Weights of a small image classifier.
Model: 6.75M parameters, 48-pixel images, arch res2net, norm batchnorm, activation relu, depths [5, 5, 5], widths [160, 272, 480].
Training: soap at rate 0.0017, 4900 steps, batches of 256, held-out accuracy 92%.
Rows from block 10, named by matrix and row number. Each number is 50 + 10 x the weight over the matrix's rms, rounded and kept within 0 to 99. All counts start at 0.
# mid00: scale 1 3x3 conv (model.blocks.10.mid.0.0.weight, 120x120x3x3), inputs 45-53, a 3x3 kernel for each
mid00.33:49 51 45 69 52 56 47 53 51 47 59 39 56 52 49 66 46 60 53 58 33 51 58 34 39 53 45 44 49 46 56 56 41 55 37 57 49 54 59 33 55 36 52 45 50 37 47 55 42 43 47 64 46 14 36 43 57 54 34 44 38 35 47 54 48 36 51 57 34 46 53 44 38 49 47 49 47 76 51 43 41
mid00.34:52 43 50 56 43 49 56 58 45 66 55 60 64 64 52 56 48 42 43 67 51 40 42 52 44 51 53 52 55 54 53 49 56 57 48 42 37 47 56 62 54 72 44 41 30 63 45 39 51 55 53 63 49 57 40 42 48 55 50 40 45 32 63 38 38 42 51 56 62 55 50 66 54 45 48 50 43 54 56 33 42
mid00.35:65 48 50 54 49 52 51 48 35 40 40 56 26 64 62 54 66 47 39 51 52 50 55 44 45 38 58 45 51 53 43 53 52 35 63 54 36 39 54 36 52 53 44 62 38 55 55 42 52 48 33 63 54 44 55 49 49 47 54 43 33 43 54 51 46 44 75 55 52 54 56 46 50 57 47 45 50 47 49 50 55
mid00.36:54 43 68 30 53 41 65 53 49 53 58 46 48 57 56 58 40 57 55 60 44 32 48 49 57 55 45 49 45 58 56 42 57 41 29 46 46 58 43 37 58 44 47 40 61 42 60 65 37 54 53 61 60 56 43 48 52 46 61 46 33 61 54 51 48 52 56 74 48 60 49 54 57 48 64 45 51 44 54 71 55
mid00.37:41 54 42 51 39 69 47 78 56 36 47 56 58 57 54 49 60 42 35 55 55 46 40 44 50 77 42 47 42 59 46 28 56 72 47 42 50 55 41 58 58 50 46 48 63 41 51 45 55 34 52 46 43 48 37 59 47 41 49 50 48 37 33 55 56 60 56 55 49 41 58 47 65 50 63 48 44 44 46 42 59
mid00.38:46 41 50 48 51 57 48 61 52 68 53 50 47 45 48 65 43 53 50 47 42 53 42 55 54 67 65 55 65 63 55 52 36 51 45 52 69 43 44 63 45 50 58 43 59 70 47 42 53 64 32 56 35 58 32 46 55 55 35 51 53 66 56 54 38 62 41 55 45 66 42 52 40 57 55 60 26 53 44 42 58
mid00.39:47 50 53 62 50 54 67 57 64 55 59 43 55 45 42 50 59 58 32 51 52 46 56 53 41 51 28 50 61 49 56 52 35 47 47 57 52 39 50 59 60 47 28 61 45 55 56 28 44 59 57 58 57 48 57 43 52 63 56 62 32 50 70 49 43 49 55 36 64 56 38 75 52 48 40 43 37 53 53 47 52
mid00.40:74 64 57 56 69 47 45 61 52 51 57 66 62 53 46 70 53 52 52 40 39 43 41 55 58 33 66 47 47 42 43 48 31 49 68 50 60 51 44 48 52 56 57 68 43 44 50 41 36 41 69 44 44 66 54 71 42 34 36 70 51 58 47 55 48 71 46 54 50 56 58 59 35 56 33 45 38 61 53 54 60
mid00.41:53 56 42 55 54 33 51 47 52 68 49 56 58 51 57 48 34 46 26 69 40 45 53 53 48 61 39 45 48 70 44 47 58 67 49 35 50 60 61 41 63 40 34 40 58 57 52 46 52 41 57 36 47 61 45 44 36 69 38 56 29 55 43 49 41 59 24 48 43 43 48 58 49 39 74 69 26 28 67 47 35
mid00.42:49 37 53 55 39 56 53 62 60 32 61 73 40 55 59 65 50 41 67 58 70 56 57 63 44 47 35 59 56 63 61 59 67 39 58 35 51 39 47 58 47 54 50 37 47 43 42 56 45 52 50 44 54 44 53 45 61 68 32 42 45 61 38 43 43 58 57 41 54 60 70 47 51 46 20 47 47 41 57 53 46
mid00.43:54 66 49 44 39 40 50 71 41 56 32 48 42 40 46 62 64 37 52 43 56 54 61 34 43 45 59 52 63 33 40 49 53 44 48 65 56 52 61 52 65 55 28 75 49 58 55 51 54 32 61 55 55 63 45 56 52 61 66 70 54 54 53 53 43 46 82 38 52 67 51 51 31 48 51 48 48 49 44 55 56
mid00.44:50 59 55 42 35 47 55 42 47 67 60 52 56 58 50 53 70 40 48 43 51 28 63 48 42 45 44 52 46 59 52 58 66 47 62 58 58 52 48 62 59 46 42 60 47 40 60 52 40 43 42 61 43 51 67 57 50 57 38 51 44 35 31 60 37 34 55 64 31 30 45 73 45 23 47 39 52 47 46 55 56
mid00.45:73 43 35 46 59 51 34 44 51 25 42 64 46 47 56 54 65 27 41 50 22 49 43 59 38 38 47 48 47 48 60 71 50 53 46 39 40 47 44 49 41 47 44 22 64 56 43 43 44 38 60 55 68 57 44 52 50 48 59 51 52 52 31 65 61 35 58 68 54 57 56 62 62 32 59 48 43 52 37 52 39
mid00.46:43 56 48 45 55 58 54 65 48 33 56 54 47 38 40 61 45 52 46 56 56 51 62 41 49 42 48 39 42 54 55 66 38 60 49 45 29 64 62 46 69 66 35 49 48 48 40 46 35 48 60 59 39 53 40 51 63 56 45 56 61 32 53 44 55 47 71 42 33 44 56 58 42 44 54 32 52 39 52 44 51
mid00.47:26 47 59 48 31 53 51 65 50 44 46 39 44 35 64 30 45 52 55 48 52 48 44 39 46 54 46 47 68 59 56 36 50 33 65 53 57 55 55 37 51 41 59 43 44 57 44 29 51 41 37 36 57 50 60 44 65 16 51 52 35 48 56 61 54 68 50 47 48 52 59 46 68 68 43 57 53 58 45 56 59
mid00.48:41 39 61 46 51 43 61 49 56 52 54 32 38 46 51 22 49 59 48 54 59 51 71 36 43 54 43 55 50 36 36 54 70 54 49 48 45 50 52 45 63 32 38 63 53 56 40 47 44 45 41 47 40 34 43 54 29 48 57 57 48 51 44 60 39 35 43 55 30 48 48 32 76 41 44 61 40 29 32 64 35
mid00.49:47 50 60 52 56 63 51 44 48 50 58 61 36 68 43 33 44 47 47 52 39 58 60 44 68 36 37 58 50 37 46 66 63 50 58 64 29 39 61 75 34 72 57 66 57 47 58 52 40 44 45 36 48 36 38 54 45 51 63 61 61 40 34 57 42 35 61 38 51 67 46 39 45 44 47 26 49 42 57 51 50
mid00.50:42 60 45 57 46 48 36 48 44 45 48 56 52 56 62 56 64 46 47 52 39 56 56 36 45 44 44 46 26 42 49 35 53 45 57 55 34 47 51 61 68 45 37 50 66 55 48 34 57 28 51 42 48 58 37 49 66 54 46 66 50 37 47 46 52 54 42 57 34 62 51 48 68 42 62 42 56 56 70 47 60
mid00.51:42 45 31 55 39 56 61 60 40 55 66 59 57 58 38 48 44 45 44 36 39 70 47 51 59 48 46 34 49 41 80 29 31 52 62 28 38 49 47 57 45 36 44 46 42 40 56 45 42 55 45 58 51 28 47 55 60 40 48 37 66 53 36 51 40 56 45 55 28 57 54 51 47 50 51 46 51 50 58 33 43
mid00.52:47 53 62 58 55 32 50 54 80 53 31 52 47 57 56 52 35 46 37 70 67 43 64 65 59 32 47 63 58 36 42 67 43 49 47 65 50 57 31 57 49 64 42 58 56 75 67 43 48 71 32 52 54 41 37 69 54 49 54 47 46 53 51 57 42 57 53 39 29 47 72 75 45 72 37 67 58 53 40 39 23
mid00.53:61 52 54 39 62 50 42 53 45 59 38 65 59 62 59 56 50 55 47 54 31 48 52 45 51 37 32 60 35 62 55 57 42 56 66 38 37 41 29 38 52 39 62 38 56 40 60 35 54 55 39 47 61 53 49 41 59 39 52 31 46 67 27 47 62 61 69 70 47 42 44 48 38 60 64 42 63 46 44 53 55
mid00.54:54 62 54 48 40 61 69 42 53 48 46 54 45 47 67 62 33 29 51 54 63 46 43 57 40 65 51 40 59 47 52 39 49 60 45 49 49 46 68 21 66 52 46 45 52 34 51 39 41 51 47 56 53 55 63 53 40 44 65 57 58 49 51 40 54 43 46 62 63 53 64 64 56 44 43 25 29 46 38 58 55
mid00.55:49 57 59 41 54 48 45 31 52 61 57 42 51 33 55 56 64 61 46 62 37 47 56 41 47 43 51 36 46 52 46 40 64 48 58 48 39 56 62 29 39 63 52 60 37 55 41 61 71 58 56 54 39 43 56 46 55 51 49 52 44 52 65 51 47 68 61 54 48 74 37 41 33 39 67 46 66 52 53 51 50
mid00.56:38 54 60 46 58 38 58 51 48 52 50 59 57 55 50 37 52 56 38 43 61 74 61 59 63 38 44 26 45 52 47 61 54 48 34 55 54 49 43 57 46 40 46 61 46 48 58 43 45 52 48 40 47 44 22 60 48 43 40 63 39 71 41 42 56 56 44 32 54 58 47 67 61 42 54 38 54 37 50 50 46
mid00.57:46 53 36 50 49 45 32 51 42 50 47 49 43 69 58 63 39 64 61 54 33 59 54 48 46 39 40 40 31 37 63 52 47 52 46 53 47 53 46 56 49 63 58 55 37 48 43 38 50 34 45 55 38 45 62 42 52 38 48 44 32 62 50 52 42 44 67 49 33 65 48 39 72 51 50 55 31 56 47 35 40
mid00.58:72 67 31 41 55 56 63 60 60 42 42 58 41 44 53 40 54 65 38 49 58 38 56 45 57 45 53 57 38 52 56 45 29 52 58 50 59 46 57 45 60 67 54 53 37 57 59 37 42 53 56 45 53 55 28 55 71 68 60 45 56 41 49 52 52 48 50 43 65 44 52 36 40 53 68 61 43 49 61 42 45
mid00.59:53 52 48 48 55 44 45 41 52 51 37 16 47 49 54 51 44 56 64 71 48 37 56 35 61 59 34 57 62 50 54 43 64 53 40 46 67 41 48 39 75 49 49 46 44 32 55 50 52 49 44 51 56 62 52 56 47 49 53 43 59 44 40 56 64 51 46 53 54 60 44 40 63 33 48 68 47 60 55 47 36
mid00.60:62 61 71 55 47 57 54 54 48 40 46 50 49 58 38 50 55 54 59 45 51 73 41 52 26 39 44 58 50 52 55 47 47 55 57 72 57 43 57 57 64 51 46 39 42 53 46 52 42 42 52 64 43 66 59 62 66 42 50 53 47 57 56 43 61 49 66 48 54 68 64 40 56 35 49 30 47 73 49 56 47
mid00.61:51 45 47 64 52 64 42 44 53 53 55 43 54 59 64 42 51 40 67 51 59 47 26 59 35 59 42 33 47 68 57 45 46 40 71 46 37 65 42 48 57 55 54 27 65 51 31 29 56 52 47 46 55 27 52 60 53 50 50 50 62 67 50 54 56 53 56 46 61 53 54 50 40 59 64 54 48 55 61 48 54
mid00.62:59 48 34 51 71 61 57 33 51 37 44 37 41 58 50 51 37 62 59 57 51 45 58 54 45 30 50 43 45 44 52 60 61 41 51 36 56 50 59 33 43 62 35 40 55 61 50 68 72 35 59 63 41 58 47 36 52 26 53 55 52 37 52 41 41 52 39 61 53 63 61 51 59 44 56 50 54 56 49 54 41
mid00.63:56 63 61 36 37 58 48 54 65 56 51 40 52 54 51 48 60 47 73 45 55 60 42 42 48 57 50 61 39 50 43 57 51 48 47 49 54 65 56 44 49 44 37 53 43 40 39 54 65 65 40 63 49 45 49 42 46 52 54 44 51 65 54 58 29 54 55 32 41 60 43 32 40 50 59 34 59 54 51 35 66
mid00.64:49 45 53 45 74 73 29 54 51 54 57 57 52 49 53 42 47 45 63 54 55 57 45 41 52 63 60 40 65 55 65 53 71 57 57 61 61 45 52 26 49 45 41 75 46 38 63 60 39 52 43 53 45 37 54 48 63 40 44 48 43 75 49 42 38 61 50 61 46 49 45 27 42 64 54 43 56 33 62 41 47
mid00.65:66 42 32 50 55 43 52 68 33 56 46 57 41 43 50 53 51 47 41 47 46 39 78 53 47 58 59 41 38 67 55 45 36 60 40 61 46 74 40 56 40 32 39 49 50 52 48 32 40 47 61 52 47 39 62 54 51 53 46 64 38 45 41 44 36 49 63 39 62 49 31 65 59 40 47 56 58 47 39 53 57
mid00.66:52 57 48 44 63 67 54 51 53 40 41 47 51 35 62 54 44 50 49 47 53 54 56 53 32 53 54 57 49 56 40 37 31 30 53 37 59 57 61 47 59 63 36 49 54 49 52 43 64 50 52 62 54 34 62 44 52 49 38 61 54 52 64 42 54 29 47 41 42 59 50 38 57 42 33 58 52 34 45 48 48
mid00.67:47 66 35 42 60 38 57 61 47 59 43 35 53 32 41 43 45 54 56 44 43 53 62 60 43 56 55 62 54 51 58 55 58 55 48 60 43 58 42 38 64 47 42 67 52 38 46 48 51 43 63 41 38 48 38 50 46 45 67 53 59 50 29 36 54 56 48 61 60 46 40 59 47 57 51 46 65 65 57 36 78
mid00.68:40 54 50 48 46 52 54 46 57 46 67 74 57 52 32 54 38 52 51 47 39 56 50 31 48 43 62 46 65 46 46 52 37 45 54 60 66 26 56 57 43 45 57 39 40 49 59 42 51 67 45 45 58 51 49 33 52 49 51 45 63 53 52 50 52 46 50 50 32 66 37 60 46 52 47 54 69 54 49 45 48
mid00.69:40 53 57 50 45 52 32 39 46 39 50 27 40 44 48 46 52 45 55 69 51 27 39 66 25 52 35 54 54 46 69 46 50 55 61 47 45 52 49 62 58 51 53 64 49 52 48 64 49 70 62 46 58 41 59 44 57 50 50 49 61 37 57 37 49 52 53 48 61 35 53 73 63 51 61 53 55 46 33 44 51
mid00.70:48 66 37 59 30 49 50 54 68 52 60 53 70 46 34 59 46 60 59 65 59 51 58 45 41 39 29 38 42 53 50 32 55 45 58 40 62 57 42 64 34 66 32 45 51 36 44 43 45 48 43 54 50 73 58 43 58 63 53 51 51 53 51 48 36 49 62 71 64 50 53 52 52 47 68 45 39 55 42 61 69
mid00.71:63 46 65 50 42 67 54 57 74 52 44 48 48 59 48 50 30 52 65 56 64 56 44 49 53 57 54 52 43 43 26 35 48 48 53 51 46 47 51 54 30 69 60 49 50 39 56 46 45 54 34 39 62 49 43 44 66 37 50 57 57 48 50 63 58 68 60 32 66 44 39 42 53 56 36 62 47 48 50 47 51
mid00.72:46 54 45 42 59 49 49 47 58 45 50 31 40 61 64 57 56 47 46 63 42 46 61 52 60 58 51 45 50 63 50 49 31 51 54 38 50 46 58 57 49 58 57 58 37 32 51 55 56 49 50 38 58 42 50 56 49 62 43 45 43 57 54 65 68 36 46 49 65 51 53 38 41 53 50 34 48 50 64 57 59
mid00.73:62 45 57 61 56 52 53 36 50 34 66 63 61 52 56 47 57 53 44 48 56 36 46 52 44 62 57 48 38 47 56 50 36 44 59 48 48 33 36 40 52 54 40 62 53 59 54 48 55 61 53 59 60 55 61 52 63 55 34 51 55 57 48 47 70 55 53 53 43 51 53 40 34 53 39 46 38 64 53 47 38
mid00.74:32 49 51 69 66 37 50 38 58 42 46 58 47 44 34 37 48 80 45 57 56 53 35 55 31 62 55 47 61 47 38 29 43 60 49 53 51 43 70 35 51 39 33 47 46 26 45 44 33 42 55 46 57 64 48 52 46 53 70 52 61 39 44 61 49 51 32 65 50 60 63 45 55 23 59 45 56 54 43 67 47
mid00.75:39 36 45 62 58 57 50 54 41 58 61 52 58 36 54 46 36 73 51 41 51 55 44 74 47 43 34 40 67 54 36 60 62 49 51 34 39 58 60 59 53 37 43 37 54 61 44 51 45 55 52 52 62 48 29 50 52 46 41 44 38 40 58 54 53 42 32 49 57 56 61 74 28 50 32 52 46 57 24 38 56
mid00.76:63 62 46 41 57 52 46 50 46 57 60 27 58 49 44 53 49 67 52 55 48 41 47 29 43 46 49 46 55 41 57 44 52 65 46 45 46 61 44 58 59 51 63 51 39 58 60 60 55 39 53 58 41 33 47 57 51 37 49 47 33 34 54 55 46 62 39 51 44 56 44 36 45 69 58 38 43 40 39 45 53
mid00.77:59 68 48 71 50 55 47 67 51 27 37 36 34 43 34 49 53 44 39 68 50 55 42 42 50 55 49 53 61 30 82 46 51 55 50 43 42 56 62 38 52 60 39 36 53 65 55 57 55 30 55 53 59 61 59 43 45 67 43 32 53 41 48 58 57 74 48 50 29 34 45 38 47 40 49 67 55 57 52 46 47
mid00.78:61 50 54 40 39 49 39 46 56 59 55 42 61 35 49 49 42 67 48 69 56 39 45 59 45 50 54 55 60 79 58 45 51 37 57 53 56 54 40 66 39 55 44 49 43 62 43 30 34 36 47 48 54 59 49 70 53 59 31 40 47 53 59 62 72 53 58 30 58 54 53 57 46 32 52 59 66 50 50 49 39
mid00.79:43 36 65 51 59 43 41 59 56 50 50 42 49 62 34 49 40 47 66 30 65 41 57 49 51 52 55 35 50 67 47 63 61 42 47 40 45 47 62 43 29 36 53 40 62 67 51 46 51 49 44 33 44 41 47 44 52 46 49 59 57 52 59 63 49 38 29 40 49 36 50 53 56 65 51 48 54 54 55 32 51
mid00.80:43 44 68 44 62 29 47 38 36 34 33 26 53 64 55 47 66 48 53 64 38 61 59 55 41 29 45 57 45 46 47 55 68 44 63 45 56 51 37 63 49 57 37 60 54 35 42 39 56 57 27 48 56 34 45 59 57 41 55 57 58 60 59 34 56 38 58 73 40 58 51 47 62 42 37 43 52 46 48 76 36
mid00.81:68 58 57 45 50 46 58 53 58 45 57 45 40 51 46 36 43 57 50 53 50 47 60 39 56 71 38 64 50 43 42 67 62 39 60 51 60 63 41 52 72 42 46 51 56 42 54 42 58 56 46 38 61 43 35 50 45 61 48 40 47 56 45 41 54 58 60 37 41 43 67 57 56 55 47 50 47 44 39 37 66
mid00.82:51 32 48 57 57 69 44 76 48 31 51 75 47 67 56 42 53 77 66 32 43 42 56 51 49 49 56 49 47 34 62 44 51 41 52 62 42 40 44 39 64 52 64 46 57 56 54 29 53 52 41 54 54 40 51 59 26 49 63 31 76 46 33 57 50 53 43 33 49 47 72 42 54 31 48 41 49 64 62 55 62
mid00.83:43 62 48 51 68 59 46 32 55 54 68 39 39 44 53 62 54 39 50 45 37 50 46 42 50 60 47 59 56 40 51 50 54 35 53 65 57 63 56 61 47 55 54 68 50 66 40 51 63 46 55 36 42 46 47 49 43 58 59 57 48 54 58 57 38 72 35 49 46 51 68 56 62 59 54 31 48 51 45 62 67
mid00.84:52 55 49 54 45 63 38 56 59 48 72 54 57 35 63 52 59 63 54 51 65 45 36 49 35 52 45 57 56 59 49 41 34 60 63 50 40 48 41 51 49 58 55 48 32 63 62 44 62 59 54 47 48 47 54 33 68 56 49 59 70 51 62 55 34 64 53 43 33 51 54 42 48 45 57 57 65 29 59 41 67
mid00.85:52 23 59 64 54 44 39 34 36 32 56 55 48 44 65 44 39 40 50 29 61 51 55 54 36 27 55 61 41 41 61 53 58 67 47 45 46 39 61 47 32 47 39 47 45 54 48 54 56 54 53 55 55 56 33 54 57 59 48 40 33 68 36 37 54 48 55 50 68 50 60 37 38 46 52 55 66 65 65 61 56
mid00.86:63 50 46 41 55 41 53 48 40 44 52 63 60 44 42 48 61 39 32 42 45 48 46 67 46 46 56 52 57 45 41 43 75 24 65 52 53 60 68 60 40 56 31 74 44 29 32 32 50 53 48 43 50 70 50 73 50 53 58 68 48 51 47 33 61 58 41 30 50 44 31 49 60 70 27 47 70 36 43 48 45
mid00.87:39 62 49 54 59 31 55 60 52 46 69 74 51 54 39 45 67 49 54 56 42 40 46 55 62 55 59 51 46 41 40 43 47 46 43 51 54 37 63 48 57 71 57 45 54 50 50 50 75 44 63 38 63 52 49 31 44 65 44 53 57 67 49 48 58 47 48 61 57 41 43 45 50 44 52 46 48 37 45 45 58
mid00.88:42 52 36 53 47 60 51 54 54 58 62 49 50 44 71 36 42 42 48 47 46 54 35 54 65 59 56 46 49 60 52 44 40 47 51 30 56 41 38 38 60 54 40 48 47 51 61 63 41 52 48 52 50 46 52 55 57 61 67 40 43 51 56 57 36 52 63 56 48 49 52 51 50 46 52 48 54 59 51 38 57
mid00.89:45 39 33 42 35 54 64 62 55 47 66 72 16 41 62 42 54 40 33 36 40 49 45 43 38 52 57 50 57 49 55 37 47 61 22 41 54 53 37 39 46 57 39 36 50 35 50 72 40 48 43 52 59 56 46 46 59 48 52 46 36 49 44 74 45 45 40 38 61 37 64 60 28 42 59 53 41 41 63 31 59
mid00.90:42 64 54 50 50 54 52 49 42 51 48 37 60 51 43 36 50 70 51 43 39 68 65 41 44 51 46 48 54 48 47 52 58 47 25 61 59 51 59 53 57 43 43 60 54 45 58 54 42 43 46 61 48 60 53 53 56 50 58 49 45 40 52 34 76 52 52 53 44 49 51 43 42 45 54 42 54 42 54 42 47
mid00.91:49 45 58 54 27 61 47 45 60 47 35 66 60 61 53 51 37 35 48 65 35 43 56 63 56 37 37 55 60 44 59 77 52 51 39 57 62 60 41 50 58 38 48 57 43 46 54 41 55 47 42 44 57 49 58 58 44 42 36 56 50 28 50 70 55 42 57 66 48 49 61 37 48 53 44 70 44 45 52 55 34
mid00.92:38 30 43 62 49 56 34 48 55 48 63 52 48 39 35 40 43 48 46 47 59 53 45 52 47 48 64 57 65 43 48 59 54 56 34 65 58 34 61 44 68 31 35 57 49 40 53 34 48 49 52 59 50 37 41 52 40 76 44 50 50 52 38 54 54 58 49 62 44 44 46 50 72 40 55 54 46 50 57 41 46
mid00.93:44 52 60 52 53 50 32 55 52 50 71 48 53 46 47 50 62 38 45 34 54 68 56 22 46 45 50 58 56 71 54 55 58 51 43 50 33 54 64 47 40 50 60 43 51 53 49 49 36 46 61 42 46 67 52 49 33 38 49 60 67 44 68 46 50 68 53 39 42 66 39 48 34 41 46 50 46 53 47 60 43
mid00.94:39 51 52 33 54 52 40 45 62 58 49 53 65 58 38 78 49 41 55 41 57 43 41 58 61 48 47 47 21 65 37 48 52 66 54 74 55 51 45 58 55 40 57 57 58 55 41 41 46 43 34 48 45 50 49 59 63 43 52 55 63 61 35 35 52 37 60 55 30 45 51 53 40 37 50 61 53 55 48 46 63
mid00.95:50 55 47 63 42 60 58 56 59 60 63 40 48 61 37 35 53 48 64 55 59 50 39 52 52 62 65 48 44 52 64 46 64 31 52 46 60 50 44 58 47 58 60 49 53 50 66 42 55 54 60 50 44 32 64 61 64 50 48 62 47 63 55 56 48 68 43 41 52 42 37 45 60 52 55 56 50 56 51 55 52
mid00.96:40 78 46 48 55 75 41 44 53 40 45 57 40 49 45 45 44 41 45 70 30 69 44 52 53 34 42 60 46 59 45 42 54 54 47 69 36 32 39 64 60 42 41 45 39 69 54 52 57 40 33 53 59 48 45 68 47 44 55 36 52 49 53 36 47 65 53 45 25 54 44 44 35 44 42 54 48 50 45 51 52
mid00.97:61 55 39 43 73 62 54 39 53 47 40 53 46 55 50 49 63 49 35 44 27 46 70 61 62 58 41 46 55 56 70 53 64 45 45 26 63 56 54 53 47 40 44 39 50 54 49 53 68 40 40 57 63 41 51 46 60 50 40 53 81 48 57 39 59 44 54 48 40 62 55 40 38 52 44 41 53 28 69 45 51
mid00.98:62 42 26 46 48 63 32 49 53 51 71 33 41 51 56 65 58 50 49 47 44 49 39 63 51 30 56 55 54 76 41 63 56 45 35 52 65 55 58 41 54 51 33 55 55 46 49 48 49 56 43 56 39 61 58 30 52 51 36 65 36 58 66 66 49 44 71 59 39 59 61 62 54 42 41 65 44 44 34 36 61
mid00.99:50 47 48 54 46 45 52 60 60 46 70 57 67 46 35 36 45 51 60 41 43 40 43 55 59 42 41 54 51 41 72 42 35 47 41 37 48 43 50 47 62 56 64 52 47 68 55 70 56 55 43 58 32 37 51 34 52 46 58 53 40 55 44 56 74 47 20 41 38 54 44 67 44 47 44 39 63 44 55 51 63
mid00.100:50 59 57 34 47 48 49 46 52 65 39 38 61 40 56 37 24 56 46 57 41 52 61 49 38 40 48 51 42 55 55 55 23 64 55 34 44 48 66 58 44 52 41 40 52 40 65 42 44 47 56 48 67 50 61 65 53 57 60 54 58 45 47 45 30 52 44 68 54 45 58 46 46 61 57 61 56 60 48 46 49
mid00.101:67 41 48 55 57 41 52 49 66 45 57 40 43 40 40 39 55 50 28 68 67 40 67 54 35 52 51 43 54 43 41 28 69 64 46 47 48 42 34 44 61 57 45 51 53 59 36 50 42 55 38 46 38 43 20 45 23 56 61 49 34 43 57 63 24 44 48 65 47 60 41 59 66 49 49 63 43 48 54 29 34
mid00.102:72 59 55 59 54 53 44 70 43 52 59 64 44 44 33 59 51 50 61 56 73 54 57 56 63 47 56 43 48 61 42 64 52 33 42 71 51 32 58 42 39 39 35 55 59 47 56 51 42 34 54 55 49 48 52 43 55 48 51 57 57 43 40 65 49 50 45 42 44 62 58 56 52 42 39 34 42 45 46 71 40
mid00.103:35 60 58 53 39 54 50 44 47 40 40 57 45 40 42 44 61 64 34 64 48 75 50 65 54 44 52 52 50 55 55 58 36 53 63 49 47 52 54 60 56 45 52 67 55 35 59 55 36 50 49 41 52 50 41 45 64 47 41 63 68 58 45 52 56 55 60 61 26 71 39 53 48 38 59 41 61 43 38 66 37
mid00.104:71 50 62 38 55 40 49 52 54 36 59 56 64 52 38 58 56 50 54 40 53 43 61 67 39 45 65 59 52 61 44 36 54 41 53 64 36 66 28 53 65 61 59 43 35 44 54 60 59 38 49 57 60 50 49 44 42 54 56 62 51 45 30 49 44 46 35 45 56 50 40 49 56 47 31 61 55 53 61 51 43
mid00.105:61 49 32 53 56 35 68 59 41 50 29 49 47 65 37 39 53 33 60 59 36 40 65 60 53 33 34 45 56 66 50 47 51 61 34 44 44 49 49 54 45 41 45 66 55 57 47 58 36 50 45 58 30 71 58 56 62 37 48 52 58 48 46 53 54 54 36 47 73 46 55 51 46 46 46 42 56 64 51 28 33
mid00.106:55 52 52 61 65 38 48 50 58 57 49 71 41 49 47 33 52 49 54 66 73 43 42 44 58 43 49 44 47 33 35 48 58 29 48 53 40 58 52 50 64 47 61 49 63 43 68 45 56 43 50 61 43 62 44 42 52 50 63 47 53 57 39 41 49 45 39 50 53 57 48 60 53 49 64 45 36 53 64 44 52
mid00.107:59 44 52 40 36 35 35 63 49 55 62 51 50 52 53 55 56 53 60 74 49 60 61 40 44 44 61 46 55 60 55 53 50 47 57 43 44 38 49 71 48 71 52 51 45 36 32 48 40 60 60 53 59 46 29 43 45 45 55 42 43 58 46 59 40 29 67 52 46 49 41 42 43 50 53 36 58 53 34 54 56
mid00.108:53 39 43 46 52 48 50 26 34 51 49 43 58 34 58 49 63 56 21 47 57 56 40 54 38 51 50 54 56 51 57 49 25 47 72 57 55 62 41 43 47 67 50 54 35 45 48 49 63 53 47 50 55 53 46 46 52 54 45 45 57 55 55 40 44 54 44 43 47 69 24 46 55 50 55 70 61 58 58 40 41
mid00.109:52 42 55 61 50 52 39 70 58 62 39 32 50 68 38 37 34 59 32 59 63 43 56 44 38 46 67 32 49 52 55 62 43 41 53 42 61 39 53 48 63 37 37 44 53 60 55 33 59 46 48 51 51 61 59 64 59 41 35 34 44 58 56 46 54 47 48 56 51 49 61 37 42 67 47 40 50 41 51 26 67
mid00.110:56 73 63 58 61 49 40 54 43 68 49 42 58 40 63 36 54 52 57 40 53 59 53 42 44 41 60 51 42 33 61 43 55 51 40 52 63 69 35 53 40 39 26 33 40 58 62 50 61 42 42 45 54 37 72 45 27 47 58 43 54 49 47 30 49 46 64 47 46 49 42 62 48 48 50 51 46 45 56 43 47
mid00.111:34 53 57 45 41 48 60 56 55 52 36 57 42 45 48 77 68 48 57 71 50 39 23 53 37 43 46 66 32 53 44 60 35 49 56 44 34 52 44 42 64 58 57 43 36 56 45 43 49 53 62 51 55 55 33 53 68 50 43 42 52 48 66 54 38 35 56 57 59 51 41 42 41 46 49 41 43 53 50 47 51
mid00.112:34 36 57 42 59 59 48 62 39 49 66 47 45 42 49 34 50 42 60 65 43 47 33 39 61 42 69 46 42 42 58 52 56 44 56 40 58 38 41 59 52 43 47 47 42 43 36 71 50 44 41 50 35 57 38 46 34 38 66 41 49 56 58 58 59 71 43 40 49 51 50 57 66 40 50 48 36 67 44 55 62
mid00.113:61 50 57 50 48 66 57 39 56 45 62 42 55 62 37 49 59 62 44 53 39 59 51 29 58 33 39 44 43 56 36 52 78 62 41 45 41 65 51 45 56 35 51 52 39 47 42 61 50 63 37 55 48 50 54 42 55 59 46 56 55 48 34 62 54 60 44 53 48 53 44 48 52 38 52 40 47 50 47 44 48
mid00.114:54 52 54 46 37 70 43 45 43 52 47 47 56 43 43 59 36 46 47 50 39 38 58 62 34 49 51 47 56 63 44 48 52 56 46 46 55 38 52 48 52 61 48 61 48 61 45 53 50 41 59 54 37 54 47 43 49 54 41 46 55 53 25 54 45 59 59 41 39 42 53 26 42 37 50 46 49 49 50 67 57
mid00.115:51 45 29 47 69 75 44 57 49 67 67 46 45 48 54 60 68 42 40 52 55 64 42 55 42 72 57 55 24 29 63 61 54 50 43 53 46 41 42 63 49 54 58 68 34 52 54 26 66 49 52 39 52 38 73 51 43 52 57 66 65 48 64 59 59 59 55 42 42 63 43 57 48 66 60 23 32 35 56 48 31
mid00.116:43 75 45 59 50 42 44 40 44 56 50 49 43 52 65 59 71 40 47 83 55 55 53 39 57 40 57 72 63 52 43 69 42 57 48 48 50 57 46 55 47 38 46 43 45 34 58 41 62 60 45 58 68 52 44 31 61 43 44 55 52 42 41 59 59 42 68 61 61 40 60 39 51 45 52 74 45 52 48 37 64